A small audio captioner, trained from scratch: encoder norm layernorm, cautious_adamw at rate 0.0013.
Rows from block 3 of the audio encoder of a small audio captioner, named by matrix and row number. Rows with one number within an expert belong to one neuron, the router's apart. Each number is 500 + 40 x the weight over its row's rms, rounded and kept within 0 to 999. All counts start at 0. Numbers have three digits each.
Before each expert's rows are labels from the 100 clips, of 14976, where the router gives the expert most weight on average: "top examples" is what is common among them. Only what is clearly more common there than usual is listed. The data: notes from a synthesiser with random patches.
# router: router (encoder.blocks.3.mlp.router.weight, 8x128), inputs 0-127
# up: expert up (encoder.blocks.3.mlp.up, 8x256x128), inputs 0-127
# down: expert down (encoder.blocks.3.mlp.down, 8x128x256, transposed), outputs 0-127

# expert 4
top examples: filter wobble; resonance; filter: band-pass
router.4:438490476499416537514517523540492420446553530487602481518481507500491566471516479505467523582555471587478485493433568535377548533507563510555463553512468481526475499562489463545487492531473499434419475507523527464510458485446529546440537529475492508422490505545518503534468498534522483542493472538565474516463483453530506491492520477511503481534621505529426494464494500469474480523545
up.0:472562548433574463458479509425545496500477475511446493442509556488519485514429525469492489501472575502533503509510527466550454504483461545521460503473513511527587552481475515530409508486539507534509451559495493562534455476468542436597445472390541486527472511507499491464468528527433544519509586452454497575497507543498462481498459502509521438477488537465595513504504591479461538470509
down.0:559495531563512496512496481545440526528495502486550441522484529466526505504497480535503487541533513483478541638440514484438477492448512539542521478491486467522507591469552461514514476434554474516433440428537469508487536424496533474468505552566448603390493587552490489468477511434544514482479536515543498465468534504518402482475460462474495452473503520505544514498559526537499468518474
up.1:475518542441514474469532495530479535510445505471444461497511491518426476525488587486477501502457580445484511485549509470554509439473440471509527524434476534550562468500543505490448500448548496463527456530531496586558474534484508480533504514391522450551526495522493501445585515580456488450510484437451499533547552593526466433536454468505527445503503519488484450527526543524549560450427
down.1:573580468510449552487417513498490454517539520468438478512501506538477508575487478572513525446487427468533537514526458482466483505542496461468440521556478525540492468533474531549522482534502522524442477466520520550452413506530531529491467505524554501477411499482482501500516543510550447570522442522561474548465492435537488533536492517414464559405553551457520589470494468487420545518502
up.2:486492555457554453484485494453465478496482474485415449463493467455474551498475493489480524485462501477511515509478547552579511460454470532560470489477484510509573576410503531492433470465515494512459482515516517537512429486500453488538452586458521516521524533440498583484544517539440564561476567456446564580521494541467439474542478497509533491449514503492571500527488607493492600534493
down.2:567576528561477481473480476562522497489481493476551453494431500404555506436465454494507529489506495565521564556492467527467485528468509532518485462553521526528566568476461469525530457540470424483438436429508467479485570448433496486450473614575536505477500543523519523553427513447513499514444526513506524468448488475539441512489488509452480425552481498525510460477564466496526508545501
up.3:501512545451515550471528533449577529509402413484423516499573555514464483508505525499484459498428562445476505494514532549551488547461433514492511504450487545557536521506453523545446472522505504482518493500571490569545451490519543495508530466456476462560423506477475480528544475531536516488476476450477478554534482533398492508522524585433524545436469492519550571480437523430507492530455
down.3:609487433549499556506462508519524536514492499460546552515523516487442496470545520566545437469538490498513503491492455483438461526528497556504460483533468548573552469483544490578486489528445509539477498447498445608535458512446482480518494542542513539490495581536485486551565523429606508434464455579502466533489499464536514504547496492466477528537459472516445544465455432478436472473496
up.4:509484511432559454484487493484514489528441467493419499456564514520492520528434501463501520512452523454501562520568511521542460490517443518509498474462502530569562495529500539513384541472532499561532491503508470574520511488522449503538479532381470478557508508465490486481484480576405552506475482401446499515498523571522475506507492544469545481416504548458576489521491553543458578525480
down.4:595487532568442547476474499523467512484524516541620531568459492466528516516480515529444476546507479508496552516518507549481451520491538506564534450497502551537583556436482584493495454515473511550477492448546536514501540457510506457494530556455531453470422407561481525429536533471505483540447517467554454507512449484561505506463481504431464476491484540536492575511561489527493548556536
up.5:509533519399575462444536438495522543504560484483474509444521506555498536545523514478477493502509532487531579515476546449541483481496511493521512529466482506535597492428559509459435439432520493507495537503452486530516419507477561475593485578464466494490595478491515541456521539549480532463469515453430492548553565574524480442497524490432549477493476510526525484567497512501519570500448
down.5:576517461540451483469447460537499470490529469496608488527451546452556587535560450542454475483550468510553495555464505467446522493542506456522477530546477486532509581424485499508565502497469468484421538472509464437510543484436523545504516548512498490437490601491528476511495474401505454475450477486537464415511508476577487507490432502486469501491551496502467510487582476498559507530462
up.6:503559534406566489474421522414495472485466494522415491472542499488454481490444509487438454489503578495483518535482536506571471497491458492573479521440454503494546571435537534507418533462503525448531481521515439556536504498506442471566502501403538459535491508475518489517480504520410559532517503374489489507514482565516458496550499500541494482475500510432535464510447529510485544473539
down.6:566524495499481477464421494506506518549494510476514482529469473458477542543426509462460551465481512548520525600457518495454475558524559521502458476424428499504474616479548503583478494407527454471442463444498481539416532476486462502454551554506495488442520477507451490466502521552497504470471501543491522500476530487580380461465477530492435449461525473510518473510579487519514500546510
up.7:496522548387483496447458509475484534501512433506445519501500541503499430484418492474492480485432515456534543519515524526591519511488423548546505520459494527511499502437519509556386450454552514474516486501506506496523497510526484534531501477350522478573512531491488476509493545558431552540490514411490503541507531563517490481515517519498537501409465528473599480525455555498484515508466
down.7:527501515565561414468461443479541481543515506542530514539466471437492554527535504509454508442452497470501490590505489518511484528559518555584490463524503444439498570500534486525555502460504435546481492468481466448523553460432492527443484594477505539488562484478478460536506596452541528496402476543476419538499554517517528510421504461542495488493479446545484502556549538468513473502456
up.8:451563501425507555500526556474522526497429486432433507442520499511503519520436574468493504466483532508519505490542550461544485488473456520508473567457428527547551493461516493491434433495488472515521516553519516623517475492479583441546515491450588502456480462535551523481508494545497491493508479479467515552495485538503477502523435557519462538452453479470506571506433571465433604515504
down.8:533474512492475535482520569480514562481550521489516531481466512470532507454535507510514544404518483473519493559472507455506492496539479485422485492583471502504528479481427556555458513542414568526559592523457408512527429490510502554514491478480459493540458505542542483537498439544551480507539483504464548493485456486413535478499569493433369493504461480494445513555510470523545548461448
up.9:442549608482507485485458551502511527551504488490439543472460501564404442465465474437506452436436555418539515509515507496541471488472463487518474534469423520588553549482495532526469452517496501494494488561543439539548543538488527543506492488406473450569461512499498488512483460509468499467512515436445458553529537551517455507579556519452588487540506488470479511516466494448488540508510
down.9:545506471530506458442471492486457522410546615516549473503438486417501583524545490534538550489515469517576481528444491464489476509491523483527475465507474539492443594515535608476524507492490492494481540475451521473468535490448483430539503542516489549469487515452484494505484514510521485451439499501557515523483550410606453513479499479442469478580513468498498466442589459486533489543490
up.10:493496561449514516468459487448476481529466473516415477485532523457469481550470536506494523459463582493501570535484511520569523491452432509563490481451496573539502525430505557488401503479546499489525503534567480531517510537545537498565465492429516467543521501465493476464502490560453552507444521450458526514540566602483445494495489492476512559394453489488600499557547537502523558511488
down.10:576583506494522498452461469568545482551477511525478487544408458452504571554505417498442432470500509528488511556499479458498483531503576493512480504551452565535500603495473519514537468492491484486460472429519475464549553433425532488502505559529494501446466501514496466476482493458513483526450478542552507498533479504510390515497495531393515518513504510521536434436535432455517442472514
up.11:464540536367546500449518514491565500467479490475468506462495540507480448525481530470491474526472593413558492531510528509577427450443446497586485519468508525557570474434513556517452516464554494566535450496518520556528462498532505502525506540458533478523524522544490492479489524477508499516502502436483490575543559576515479492533451527465536482419469503488601563512519524501520560514458
down.11:471520470603505519507482454500479473490509492575591461532467512494552533519467499601515525477497467558537543492533498483440492544457556518400431473553534520480468491443504552513532436545486507496517511495475499488444446481405532545539534544562437472398483469511524469474476493405542507514452524564492503525516553487491423530494451497452480500466516451549475536536512456556526501491536

# expert 3
top examples: noise; filter opening
router.3:505453466511481575503587503550507473470541504479573474514449471521555538464509473542446526512574428510526508521416527531424564550518449489525485536501437516470495481551525501497504503553551546483446481561444504471507556468484574539551513538601488472480471485466542490551509469467429501552584473544545512557520437513507483566539479443551496472496535524521444436440475527476518511521520
up.0:502493517413529497488533525445538470532447428538454464454531540451444501496497493520480481489426595515499549477503523546581495456485422497601493482481507560529543544488494528542477475470545517552504478478501546554502462494510492476542450486400491498519533504491463517470532526586514568459479556430485476560482521603549493447494505515462489503459430538518586484525494554506528550535470
down.0:461493454465563502509554476489590465452462495531464462479500442530548506567409484578486439492473541542494506581477581500494566498493508539457494510515510481553469477502533456470607503462557499534495480472513500508448551484503511471538476540428513505466477504543496525426450509564528483513520511406525479505447467530494513493486537441544504488507513509484613482592503573567510514560523
up.1:499524522458520539482530466511510486528493508570447556401501458519512498497422501542461517449487505476589487540443481467585503464541486474506500541496509480508520476460496477539406526450509500526538568554528525550478444501499513485561493476455522464516510474503469550444536481587484488534533497461451530576522529535512466535529498488502503477398512565413560434592456573479524558550516
down.1:421458549491436522546469532451520543483518527551563572488488511596493373453523512496488505483569451439479435478541521494496574497519419555481565450461539493506478512479505533464518524474475522464598517520394514511538482536490507546532491504480493533541520460500548495540516466531513458495524537556558462467459508471493522482539561523550489447485500429525457506486484522454511575449529
up.2:481526555435534484484507488435531488517478439470462476530543497491422470527457507503515455443446535503489525498455515508584420491474454506563490489449498525552522481503519507500359471499551509500464445479489502581505466495482460486548462542437513533515469531508442535502515536537485556483528536403502492560529505615443460467506472516494507456427515525433619515532512519513501525503471
down.2:527605509491566406511533473423541535471464509552433458510490500428532474523468448461496549477523562520468516483520534523571507528510500477486558503552494457480489556514535570547521539413505539516493498522575523521498538540508566447481499447504575552512492502496540508494539552538519499520533455513570532510522459541505513440475545449460419492501516521483591436521470562551537461558511
up.3:463533528402533453467524480415533533484450459522467422499580535491461527533489509544504475495436539495518516508497503508582489493437423525550507489457488535523560481480528544508402472476529534508507507545530516566533468513499499508549457506451521562496502537533449536478510532583495559490487503442522452583582468578483507468518494472497542486404481515455613471512494523529501541532483
down.3:482516495559602476422521440507513483493452443610478487463536420494494482542509505549398481515517565463558512509465499491504562541474476525437553492508515461509524569454544497523458499453492507502468508504485497540483576517407482461519512479510519495480578548541551562390523546511485514530544519442603481493536513546532549505497515514524534472496461552472510494490546521566511464516513
up.4:507495521343539461467477498427545495526490454510463447479527574479491477539438521565493512480404566463534518541543468517611463495493428478530445492484509550507525520508553540497469494473514524510513493516519500539508473567533457452534430496451539494533549478516463492478493474589451523452487482505456522535505476565527485471502518512517478483443475516423598495506451546463468543547479
down.4:479496447581500458463438524480512490505465511521443482563598493596455511467445525539582502480479507540522536512490501543536514484463477524445554482451537460531558512496449519469544541463466465516474528507516530507458513513467392443544474539521520573470587452479483531485530570557438489522528514499548508500527473478555451493504442467467514557514508564530549497484506583598543543514507
up.5:495510529393542527488490511427548485516424452451389494462530535460464491525454515504529471470480605458493538525539500506560523482481406523554499490446488513552534482490487480538452462463549438502485455490516505543515485479523507497549495504414520484587505530510460497488454512529502545484480467442475497573536494564503449498498503519498540504394514488441602519544468560534533532503444
down.5:442508527516508456514465559483500491475477493565508520518490447496487517517503452605443505480494560490496580550500535513460532559538412512548502507449444546502478524507460475452563537435482466520506480459477539468513541530493472521512537460469499570446535527463494596425559512543454520525614556486474504478546492491545549455488521486541455454451519511457503544544562617529527527504497
up.6:520522521420520512494549521469536525500439436517441461507540532501461457520422505521455421519454537475518553525453511572552537475477444519547536483469502500576560488438502518485427506513565481481489488499547503585497429494511493535527465504411521488537492524515482456494500504587439579502526504445521481612510516562466507460482507463508524465456476523471600513515499576541468513548471
down.6:498533468443518493483529527425433480452429478558512457461535411507517505512455482518411507526487530556557475545506605522525579489444408608542556481514523492444489565464469457532492553510499439507494482446513536539469490473470478507531492483464534482525571513477531521509477552515484532464510478452566474419523411472509559484499519465486458470520459495449516482475454483540459547482516
up.7:490434556499480489492550447441380511506441435512451468489490585533547570524463532480461515491459534496467524469512540539529502485508495507520471448446513497491530541481486469452463482482515535551484530455536496528474430524474444478539469508479475540479443494474508530452490532517468551588464540480430571610499507557467402471430463522475448496466483499501534602516521522499539562499485
down.7:513544473513404551450493449482513526486507489437489510501442536493484407578435515451480488475514504479441520488480456500496498477506443502483505494547503515538518474529507562543507471481478566473562447504552453483545477488522571500517470535476513463521501521549537461510553377522487496500646467518531406490497494550441510477553560547528557497504505519473503516599552535438501501518463
up.8:527476534437585510476520506449543483535485467500483485458551504516444456505419488481537493436396579461498566517498500568571474487509443529553533490509499527513504521510472512526426468484537482495554483452558505573555465477516479473570475557433491466551523530509471499521528477575474578490526517427488497543565489592509485480490500511477517452432480572457557530552524573521500542497485
down.8:579535474418477501510456540480510502445490466467490456524536492486501498391485548547437450490464597574511514528593529529586536519504462604495519463508489445470499554486413464475492538481495485478500467449556508503448485518470497504525523445471481565487503491474536509542469502575486533495475495482553524492531479482475607513431518452555494491512529551486529565542518565534483548547502
up.9:493512508415571484463510515429490492509406465523391432497552496480431480486464491514482495498431523472529539509503487535588426442505479503547499493486509518550561532457478512474422459487548520536492511520520462546538500518483488519511442523457496500517507469527482469487521484592426583486511511469487482583520500555472418482519473531492528509438476521451602502508528535514496594525431
down.9:517470436469586523509503475498515486416455434516500422511561462515419490508461572559431493524473554517485489478515524522562534433457409531478561490466472490471491597436523475504451516513544527510426469443501464406478550522474553421501520483490516532498521490520518460430509514486491507533486495493598481469489502482537504436496511460461490464561501500479564497456507501561520432462532
up.10:473482494431538511473499525409542515537485466521429440507540511473456482489436511507497500490450589499483543498483500487556516516500431532589513487451492566530555461491468500520437492499530468576542477512523501545537501512549456524563440501404491468507501495502466519539491559567468583511531500455496534539524499598498483460528458477498553492395513570463596503521507525514524568506446
down.10:406529522512596476487562546492486461523485502558403491449538443507477532452446514564419535495505572519495493498474532514513502493482418513482504430503554455478540459501491508531477505510554429552494474482490542438455537502467518461516517466518525505478457525447435467463559536559506548534557526430543513439521509552487502499482552414440447520499446555478535426539511542482509491535452
up.11:524472521410558478499534498417540492491444450509443484485563509471446488561426507557518481446435539518525540491453532522542483555510424488597500543437533533514527533485503538520424478480504466515496466466553484565528436499524482467555484509434498539489541534489451487524532471587476582523511496421491471541534539541488497487518499484527558478427459565494568485531484536520585505526492
down.11:480521459506567388513508487463513494493456491487430452496540384514533543492523455558467489530517512560523525495496567570525537522458452542531536496539522407533599535474449522478504470424515453474517508512557513509472500482467529472544493518508569487496613501481546528485535500493477542524521517487537529470487499537527451515459429433438417485483517533455538504437530494527538514555558

# expert 1
top examples: pad; drive; filter opening
router.1:448531481565493521529575495511504449445476497458531490438494517534532525513538510499509579533564450475517527482489550489463506515478430517506502569471451475433424476579515527506412458545532507426498450553535511499506536422465529498477473560508474501491440486511473530540427487433461565567538465628477550458506501460475484518461494467525454449514543573517503504459485484428505493459518
up.0:505541495418501524455502481484544501529460451531438500478519528524450429517419526506436488468445593504447529556479501523573510492451464542565472503451459523540514529510486525523449496492497457573502470523528474605556471506543449475529524527416517500532485498510430512493537513577460521501517494407477511557567498617464468454523476486505476487458492506475588502519515557503506542516446
down.0:490395491592535580401496546553464537428533543553511526512492450531544456475524500437469509505485524526458553495539538544472500479510558479519463540514445506562536510503521506554594498514613483443517498504467444457471525527535521552522516520506524468494506525476446476433463495456470531497542564493507525546489478515459461573437496495520561498501515479519515487379543516505514520472546
up.1:490476487376508512545486526470518506533521467495424546467551532481460519526446489540484507500444526471460512443485455514593511498503479546563532429452497527502517483504553546496409507470535464512499467542512507558505493500501514510530492479409484442569501554507435496543506472580496478462495515458488532520586513586499513449473541502553524512394471482436588489559488522571535507503454
down.1:518494477500494532504506609516476461477424469482522464500564478509482422459433467514527453508397445502473495483596416518508538539456470447507474479468446506462445439561483553523538439509458496483511475526510530548464522535528457504538541581533462440550476539494492507463442616515548500490489541453437509501483478442482508565501515534450518545503529487480456493520456529512442488455550
up.2:487541589454536536448499537444508555477425492597468473491520561509519476483426531483485534481457559476514540479490541526591495511439446507540477526456463510544600511490497550467464482444509425492493493499478472617535535444517487503574514498448476497523470458535460554512513560508454552483485507451430528576488495537458450468524458502469565470498476495507550523471515537575468492508510
down.2:459481533522554467496558508482540479481479548500384485531435452586464481487486578565476532497500490501463462547507497550483501479460469480488581537448506526519465434540493532511508444510467542430496490509515506454474508539597420451482528518494477464549567398474475472520541494493497534492500475434511491561393507505505463462558506507423514426521450511483444529506468503567487530466516
up.3:487474455421530480490470506470560512538486452489419523471558550507472500499478541533462492474423549510509554496513519499547514497512472539527473461425537544573577519476490508485430434493543456521546485547547538552527492512503481535531480498407499482511482488507482513459501447589459599464500542404446456544549511575510542452500509540469507495438447517451591482552461563522490509499502
down.3:490640536558483504484527575503492477494472446515561486497530483438505534514415542489528474472448461520455566461490462546518472559480518493554508483480504475448457462497577485505467470586480474472438548491489523543524516558533480467498534515535460562436497445451481567491498547470525488439559509549512510514522477483487485427421496435504545511522503517513471559515503522610564513439514
up.4:490538532434595477455509471422532518502491484522495482501570475496426532526494490449493531503436562509495538507509527509552463500506464490598462490484539524505522595419558530473466472468566491551464508503537490561512494471491469475519478560437486523506532506484435518469538500536463560484470596454489537565551504590508408476461465487544491543439465527482562551495495567444523514469479
down.4:404478519529483558534547466450504493450472538501464534518460456549484550507442512528478508423493543496442469513495507533451529423479516490498477534477516556447473395466503576469501470574492495470491562529448496534479450544563574469549515529479498503457491484457464474474562497430504549498492583507492518583445528472485486463516495516481585454549519488502532535574544583522532538471556
up.5:529509498443512477489500508423497523520414516472434458517549530511472491529452487515471486477409570493419544484506502490579520496411426525542511487471456550522515509450493475493417427454563480571533502460543497537526504531559469489560455479463531471473520495465498505462521497550540541556514476446477559561489527551497431496557472503502478471480462515494636535471472565517487536535470
down.5:501512464523568581500531473504494449453583492579462486462402507503534530497454458485482495518555475478492471536501531477470478468507570427567546518514499500482461588522587543427575554460458500485505563503389518445503480484554492536505498497497483456525533431522525545460513540469468450476521538537525531485447568524549461514481479476555518436540479490455450504511501576521532482469534
up.6:481489512389504516463480549478554550529481478511467480451546534494432487513445528486486503475473536453526513509493482533586489484502412507591497455506483489536541522470505564551425447427532488529484502494524464553510514489538448530568464515391488506537473491519456494484570504576458511484500446443432500549518472593499493462567495480446549511440475502505577482484509554537504559492444
down.6:510517485536533551485412518579510466494472553484453478569588508493474561560472469480506520528484498534519558463514455498536548485480545505495443571490504556473542526537510555472604547564506446530453526499504467481503537464564466513482543552462525485497473479474415573407554463494525523497554515490549500529473436541466422503482471525540514515556563493535537525458509540567485490426479
up.7:461511505412505541492460497463541512557466502513485496526529527504426483516381444514516496483456580536494583517535517476570483499429446557549478412444522542514539525449456547477443452456525479555490445494528516551533482519506471482585501485407524526478535500493442525517494526581480537472507502433407501554504475564462476462507515479498519510469451494458550502516490571538502513497458
down.7:425530517506496459508516488439444480464510562545455569444544468537516488476457512464518502496504538536473537556559478510392511492518513468556536509518479492464518471492521539507526531548492489486468507536425492478511529478589476488474519571457484527472525523504437527435526572478547509516505555499509473487555486401480416465438477423486486491571500463527458592514476497601576551452483
up.8:430573482418516528508537500460495520539429485519408507449517533490484460548377516530437489501478524522525564556564534484517506444513483496495516446482554492505534516413489495545469498455509443516549465508519527549482460535517507436524453565424516513463580515508452586478477527563463505514518496471482486514522537529475462509533511461498514485472489547460580511505411582542560520530488
down.8:493464488589473419480468562529498480462375489476520470583510449503466519501493511541538466531463461526451501479498380546495493598483509524471481472539517464479484411462495538497550459488498456463501481422507493556504571501553465576507523540558518500505521541441411489507488553491535511484518510519519518507441512458551491471449451482475471531567550535565479516508512446531441511501479
up.9:482464478423508486496536507463471513534492473493430530446493531467430542533438525560484499476442550482506552527495488504569478487546437542558515455497472552554527451497464543597430440466514424477529461519534494574561494542508469563509471500446501477519538573499454587521503514568437514486535525472458489536578510557522495484523514522493571477457495498466574458529515557551528539445490
down.9:499509477479519537455504481475535430525432529543471458543477498558526455504452514447480479470424440563480570537477474536466554582479504528477455471459484563487548416474421483499557506486487472487496474465556515559518561526616467501520540511508520501503560524439455549476455533502534549506606492463428493506445530439436464519505488506465497508546509518547465560495479497478424541509493
up.10:528462544390552469468509524455540485539397481463455470481545508486476526465496516506478517460430600446515544510485518506593510512503509537606480458445447496565572496505498448530453481478528531499521498501548483576521493526511448507515471440429472467529546536563491497536521476566447537490483509477420504549540509552509511465506488481519517475443475538459592471501471558508558527497474
down.10:463534497547475526593550522493561499511456515475553508558448500499477584496464525500442504484439491480440455479521408530510466485527499479449513532448517538527510452481588498459550515530533535496475484500528546545495547599556503488474532559527528496414506395499465531483539486487492553533587500479617431554497483477511494449495468493480518453540501523528481521470444520572490555505523
up.11:515494537440573520459479518483531476508482439529446485444516535493445461532462529484574494463418582495464536486492496509569457494486439540562485507488514531578594560467505523449443457473537514503523478561559526528517471513523516510559480468385476480526510488525438498471571467612474526505480499454460478532568495529459470461496503509478521524465456490457581493529490555532481568471476
down.11:411531547499509503499463536424509575462436569484480473486542553486570524483514537523510475531435544522516536473494481499507478569479520555472455464462523497437502516515431504499538563457523490479502480520535554458416556480572535494440494479518495516537481475485480553494502521470433560480558533494550524528507443455449433491425495510571504500457534457578461511446478573607514493449511

# expert 0
top examples: pad; notch; square
router.0:452471468566490531538524510540492458461538549461481571486503513520558451467514466523495507497525505506532433473455522461508544507494462499463526518541510446471411464539509507489499534532468493470524477448490498516413550497517558542508434487531507543518465512474566486543436438546538362552563401399493500460586505445496463525513466460489460461526543497552490505451486487447445529529535
up.0:533547455400568451454509519442547518513504487512449501449534553504464502549426488487521477509449543459518545465493511482591396522519468512585484503449481569503510547499562537502468480476535496518513484519563503543526487492545493501537480519420456490560485540487453488507488501564482519501465479459462501577574539565525473449480519492500532486439479507463615534538569568530498526504449
down.0:552521503480471524491509493512418512519434511522483473459533471430499469506531488482523450482434478558472573531545479492504490547540503558544530546477485526493480488492426603504458462548508392442464477467511534578466455455560501506490507559475573503505511494476484476531508569482505487478458419487548521424576468600495520470432491511527520527539503548473526507543528590561539499462462
up.1:488517532448484466513538508440477528498526506579519518479529491490530531482471521449468504550534509433566486475520509449530487427527576463510539509531515477484501527428576494505458536381528533453518549531497539498529418467493570530563497442480496495517613506549526510475518548509364534456555491506519557499519515539523467506567403501506447458463502499511521487569495540516540472504517
down.1:514433513535470503546524481467449433414456524530433439544503478483529519565473499534435446532473453519502507520516520568519547496453496472487493481451514452441449509498425456519494521470442472445470552486512574447493521546499441468496543579515594467512525456460474530488479573503494502539549468440602581464468526475475522527479428477464519510521535538468535510455469537564531446498523
up.2:507526539428544483461439498462565477529453458534466440512514564481478461517435510441503475489434556438529541467503523524560477503459428522548501498450475516587598519451549542495435472493565530559504519521556514554522451458509524493569501495402513491535473499492513486475545526544429555503445519391475499568516499562461466494508424516477503519492450515472547501510518540511470503474494
down.2:543511517453528476429462439487443547498542446555458483524500430485596485450461483498483560521436458489468476539499499517474491552488549496448519465493510492551420523492505551540510534411489543555446500521476519545476542500489483504523557523557450477502473542532513532510497501523469553515421573502569559534535543575493411537410465491546495518530575560499474489493566515473566525486494
up.3:515536518456542508471439488507545496562478500473471523469538513505484481517452513507581523435464561484519499510473525521553480487499444514550482441433507553538551490443468511514424471488543495547489492499541489538561481494470512480544479482411530484506495529470532516572473524631474573498465563446442526581537490564482457486523482498495508516408462551490601548505532574550502549465546
down.3:506439536511581544467493514467486513554570509504515498466463450497576569533507422406450511570488479484466488461499534465481481502465508462517538594492470513543465562505562472541497514473525570530505527487465559495466572556453508576450524476525488492515446472500526471558477513470530511561442548565531492481469441498457443467511477514450491462469541533505508494530610465452498404484487
up.4:515503514472494494461475510411540501517457454463496478457494554476439499562509510560528481472479532484500536476531495525536447488521409506576514528467509559553600506507529504514438469465561532548494525513538495568474411454477551458566473487486488533509498492511406475463525537563451556502428559448459531560523482550510485495524458515500493491422476528417589549439484526473500549516462
down.4:572484482487599492409535457497532518461533519529528493489475476437511555519488408412489471569459468540462438424470537500510441479490548466571470494485475482530533541539508489489534498500537497465456516488452532450503550447410475529534528533529464479478400422499479487480490530464515497522447546529484557483546457472490404494477447486557487542506491523522503519503590495490486447491569
up.5:523511499437514424455535511438588524537471467498449450455513483482443516521464435499544547531437589461504547510486468492553456478493470530557506499462484480566552497482535497493430485484538511522531490539526478585527458524478513497557515503378470490508532506502501507511535538544443539492481544465465541580549542597553491426504414507497514468468469514466563500498499558555446532512464
down.5:541524469504516558473489480542430529550414482496490451468501477510527464515446524487528412513540502511470509575510448576574482540498601550493501501523498450506438457544476479552492498496494453477535509523542523506517531447509497479475502571516557450562514515532478553426468452485494557502463477420545495523577475527490539464452536502452531527532412525451522528547437558577507421523519
up.6:510541524474520502496472491471489473559459459566471495502527555467495438512410467470459534435453526496499543539496509519565500468478456501483507460489565482449515558355520540474438507439517483504494499491552540522576477503539539537553462511454529483538553516475483560454483503613413526557514512454495587518525511498448436515537515514501460465469487517478569494479471593532506515543506
down.6:473453485480458541515543521475528485565507473429496545518519520520474492454544496559460508440504470562485447563524452500498486490498499557518574499570478520534478484514470471507434499445481568544566566496502483531519403618543481472492468445503514581493489493506525537537541420485543486495611485526564525508480455492439500507556544471467527410454540507502567463515471490486529537438500
up.7:535536456441532512487526461473547470502468500481479497477544559469429489572460515544502506478453519466498524514523504523547517460508419513527483487465497566578519487441459502550449486487582502561529502531539515595494433491493510469541477504392524503468489541507421545456503501529482522574475523442467530547556503557506483491545501481474489476439474544387574514498471575502521602529491
down.7:530524488519539471476498513497512526487537488577479518455525423424508546497499439398441482573478477622439441441453504488484435496504532530571464481512492516498494568535508508498519537478520503488461519475481532477485544445440470528480529538552470516470532473505476463501515513471490551490452571523486581525573464456518378482433497497567490481503551537490527507466547529491510401511539
up.8:514522534440535508489501526470495496557474494523459416470518549493491478495474546479506497482434506496508569504468540531557478472538426518510500528466537522559607542459483493489383455468544556565482514529550482537538451442459579498537456527422499520508525488518481471461546531568451526516470544454422519534519520581448488534546461563441462509437482511484575523562498508482485545492539
down.8:506469508511605446410405470506494494399498530596490489486472504458478531519545412432466548553514471532541452440490502492488391487469559545476460515517516499504475579553496521504488534499494507445476524502491534497491518455468513499524512574488506505462432533531502476517451482438506471530470587531539540515563463493464383474475473489552515535515550510474503517505531536460519452486519
up.9:494542503435507477461477487456478549500524459565478523423511484506505500492404520456488487547531502459522545462504500480547462448559538516522545494479490483496547508469522484469439540429580477521513502525511573519556494467548509470560494507413476498532624422494526556468491535557403499521499520517534589502494514547502425473506433517544520501470548524535499484576553582558526483481507
down.9:494460501584492545580565490468479453450456567469496408540493482531517515537491467459500428491479499519491537568532486573432547504450469514482500550427498464473456524565519476445529520503473484436482443462515536442481545519482446458464467578550486482534571411421462525476477555481501500511483496447507566555500539481476496547425489446485538464552524531533540514511471493507531453533463
up.10:487519511407533515447493507420572534525439446485414529436512487476451481498465504490515455482428581456493527470476523528535487486490488485538527465475459548520570523500499590511439488462512504529510472517529486536551475489484513466516479489428496431518448518509447481479527488574462571538489484465448500572543513602488495450491511476448509477409450524428608514525535560509506495501479
down.10:543479589459554533572548542487480473448458436495486519499533513476522594509540531523518521520503522482492450462389518494472502552500477577496453524473498500520519542506517433501525521528471492506485541501448542476491602520458422470469533516484490519473520478479520489535479391548554526483487573557539521476527503496477545479571488458569511607497527497432531564535531481511469412516480
up.11:451524540427455534441528476457525500485481440503423516471519497530444502525454493493519513475490585474501581485516576503542498438502522501550462513422457524554574494478490516509440449480511499549506506533522501567548485517512549518533498520405491513531508495517472519487525527575471531513522536485406524534482488630505465459560507479507548510423450533453557518563512608528494537507508
down.11:581448550518492455491477492442514497484439493539533510485490474485506505591543434464529516505521490532513460419453473552601478527460428547540501484505493541481463527486435488527527493540587522516532504448540531505483577504476510549501525534519438572466501524473491446540574497485531518463502485497459459470510423570504423467470536541512489522514542518497482633488566513497478460586489